From a checkpoint of a small self-supervised image encoder.
Model: 4.81M parameters, norm layernorm, activation silu, moe expert_choice, depths [2, 4, 2], widths [64, 128, 256].
Training: muon at rate 0.0026, 6400 steps, batches of 256.
Data: trained on small charts drawn from random numbers, 203450 training examples, 8.1 epochs.
Rows from block 3 of a small self-supervised image encoder, named by matrix and row number. Rows with one number within an expert belong to one neuron, the router's apart. Each number is 500 + 40 x the weight over its row's rms, rounded and kept within 0 to 999. All counts start at 0. Numbers have three digits each.
Before each expert's rows are labels from the 100 images, of 14848, where the router gives the expert most weight on average: "top examples" is what is common among them; "patch colour" is the nearest of a few named colours to the mean colour under the peak. Only what is clearly more common there than usual is listed. The data: small charts drawn from random numbers. In brackets: how many of the 100.
# router: router (model.blocks.3.mlp.router.weight, 8x128, trained with AdamW), inputs 0-63
# up: expert up (model.blocks.3.mlp.up, 8x128x128), inputs 0-63
# down: expert down (model.blocks.3.mlp.down, 8x128x128, transposed), outputs 0-63

# expert 2
top examples: area chart (42); pie chart (33); items: three (31)
patch colour: cyan (37); grey (27)
router.2:528528537559528463509439462511499490531434584528492552453464487482488578443535436546505473526623523485484434420482493460454511459501513457519492448418479448505484511500453469515565546507403524
up.11:577561568471476506444475505552458525503528503553516511442508527566508501446498501474463475474546531536503509536440436531437465544489545476525541470458533475465463523454427480500480502521542433
down.11:528557496535566498538508475610471449505421510448481490507492493567509563562488473524544555519495506516480445483466510480471496452535434538472505530495438479551526431491479518430514563485501613
up.12:490585567503428438457518494487577619510510535504453488535488532525564435527454503456525537501491519450447453465558480472532481513527493483491505562444501479463435598501516490515506472466514446
down.12:516474426573555477502552526551470480411487455482470476494542487450472516479520486529529479488461513529513515523539474486473496498543529439469554350515510474486559541479465524504546457479513511
up.13:509449455477496527498528489501548511469481470471515477516470476455563489562474614459441482511529454518511475603429492477525476451466485538498507554518435434482439454501545497463480539440506501
down.13:423541485538455571473463475460473498484502524456541474519489540585487486437611525515506482514541436549504488504472463520530520480448532486477524494474514493561514478495514516526528555543504527
up.14:532562482442511484510468508569586502427500503455516516490477482486500519389614467500530458570485468465463483548470529495514457516487535540492520481455432533484535466534511483491550451448540467
down.14:475513606509438475495456523509555474491436499481432503546520525401479523516413522470496400452539471612556462506500535503445459571435439435550461545517485473491500504573492486544508475482493470

# expert 6
top examples: items: seven (42); horizontal bar chart (29); heat grid (27)
patch colour: pink (39)
router.6:532461521489468514451531531458473500522555487465569501429575513552516538503412479458483468519469557422528544485557487514497548556522530424505467539463443522482518527524462555481454505460531508
up.11:460541485519433498513479557435508489518451538543559456481491566430500550457488464507552463485485522509501462524389472490503520554479517531510539506528483583491511493484491471533530533517500492
down.11:499486535478579458492527546517540503519535458532507471455470490443492471539525450580520554455561539563442511466556493427438427485523410450538525505495513439516566435531514470532448451460471445
up.12:513463506490513453420485486564430427490569489482419516472581464508537470504609451488472472573469451507522427558536539425517527490517438574573540472466497473493516492516501505495529507532431505
down.12:543479467457461497535506515444466505494476536459509477498479545524585463437507467498500531556467479575415507468462511483494442427480487516477481502593504507486486561446525512544478633535461508
up.13:486574516496493461484534541535482445493574497516470530571487497486417524444509423581523514534554513531496550532490459502509442397469552502497479508481521502496483524509506478467536491420495485
down.13:522484538507484418559557468509529498568428510552485541502429526540509422542479504512445452482520465521469513514539501484523459515452504446573545548537465550430487489505510559474501492485507518
up.14:470513474455464493563514430409521435507429483473567480482450503503553496468463474507478504459460544507497536543516539538470476504493500477468511579563422536563538541473453576471528537476558515
down.14:557528485521480561469492433539520542522493418535470492516493490461513539406533503538516573499486504584488501481465477468595565454500565440514503511441517468543521457532456425493457481537461471

# expert 5
top examples: one colour (89); radar chart (66); items: three (30)
patch colour: white (80)
router.5:471525521420476498481485559497539503539533425446481506497499566578525537450500443507511550486418484501548502531495498457470512509488579437495575561529511509516506491486484581531499508517540545
up.11:492501422540461459486448540500479413603507500400557497540541503527518448485545499441449502547473513528416553524467480496587438472471464508599518553527514531511505552528472510530510505426449448
down.11:506487489504488538495516510418412556511461458508494515492461528496450507532500521534516476514491434504491530488582492530554543607454566505399473524515469423514499457511425525527523463558503568
up.12:486491491511483516482526496457542506489503513521506515484503507519468528523447525473484513497466517436547385540499508485490495520527505536492478539508566482467436527512580534520581544464441526
down.12:447510507522553498445475529519399518462514494422560461474456437536563536455573495501493469462521454572501549497523497514543507515469415528493447463484404527475487499526449511458474467531510495
up.13:515563472489533468556545557517398498545524520515478565544480468543442503446443485538516510510510482424520460508404459504501551523443514518445550509470517508509519470481591586474547550569440445
down.13:534500497470490502521464496521510521485577539532576520463479461479528535509529500488491487479551485443427554503565529430485452440505507586516481501467560508437478539534527519499422534462456386
up.14:441461472488532481554521495463441435482461585513497569570502536410539447468540535535503505467464551468459487520471483485529529525473461528500546492516530499444486468472559508525518520530417508
down.14:492465523574490472444526456484569581503507437517456528535526477492610499502522518548516437506547517500525511490494523476473560492522474522487446511441539443522521402510514489567536509520502491

# expert 4
top examples: one colour (85); flat (35); step chart (26)
patch colour: pink (45)
router.4:524480510518572483541470477570526468459481533576475493573453529423501492492509538542543527542477455569426537515498504568523471447521439565496522457538527466504440540506506442536496399493491412
up.11:564487452526520481506454444481469455512499584453526605420498486519485482482449487492570451471558517483564521483500467419471523472529442516481472480488548536555592484532483511559509413472539487
down.11:491437442533490514477450575474462534502503473498462494461501518553486560554452504437499553542500449483422523582453455514518529477519570551529535517457468439499476462481456564575553488488494461
up.12:521483494528447453473521414493454506563564457520460452485564490544521515490490546476561506483484506487515491485487513468525435520436441453497420500571501506506505484548486460546501458537443506
down.12:489500545506566429461459544440532524528441528430502501515489527573526495495510459536432549530479485504463454507553485491441600512553526457523498485536559464477484492482551483512478440503611452
up.13:496544497482450457462491505480511551470470498566475489560452533520480530478617500496530477467514539492440453512478502547443505510479529463426522474511493542549482516463561503554573526472518518
down.13:471563482542427490547557456579490511533573499521518509516503496436492462577491470486487522517489464506549511488480488478550498442427412461543520462474546520501496491492465488483464560568491517
up.14:494540546488493454540492484487464482501490550475500424506483440495465463510550503457463511513495499504519412519442442534541419491471466457546467512526457514477468493480575444545488503470483508
down.14:553489515541561547470543544505494446499537481528454455571537531487415443479564542531521469549482483480544556527511526505475499498450493553470525492568558449519536482545537420423534432517425517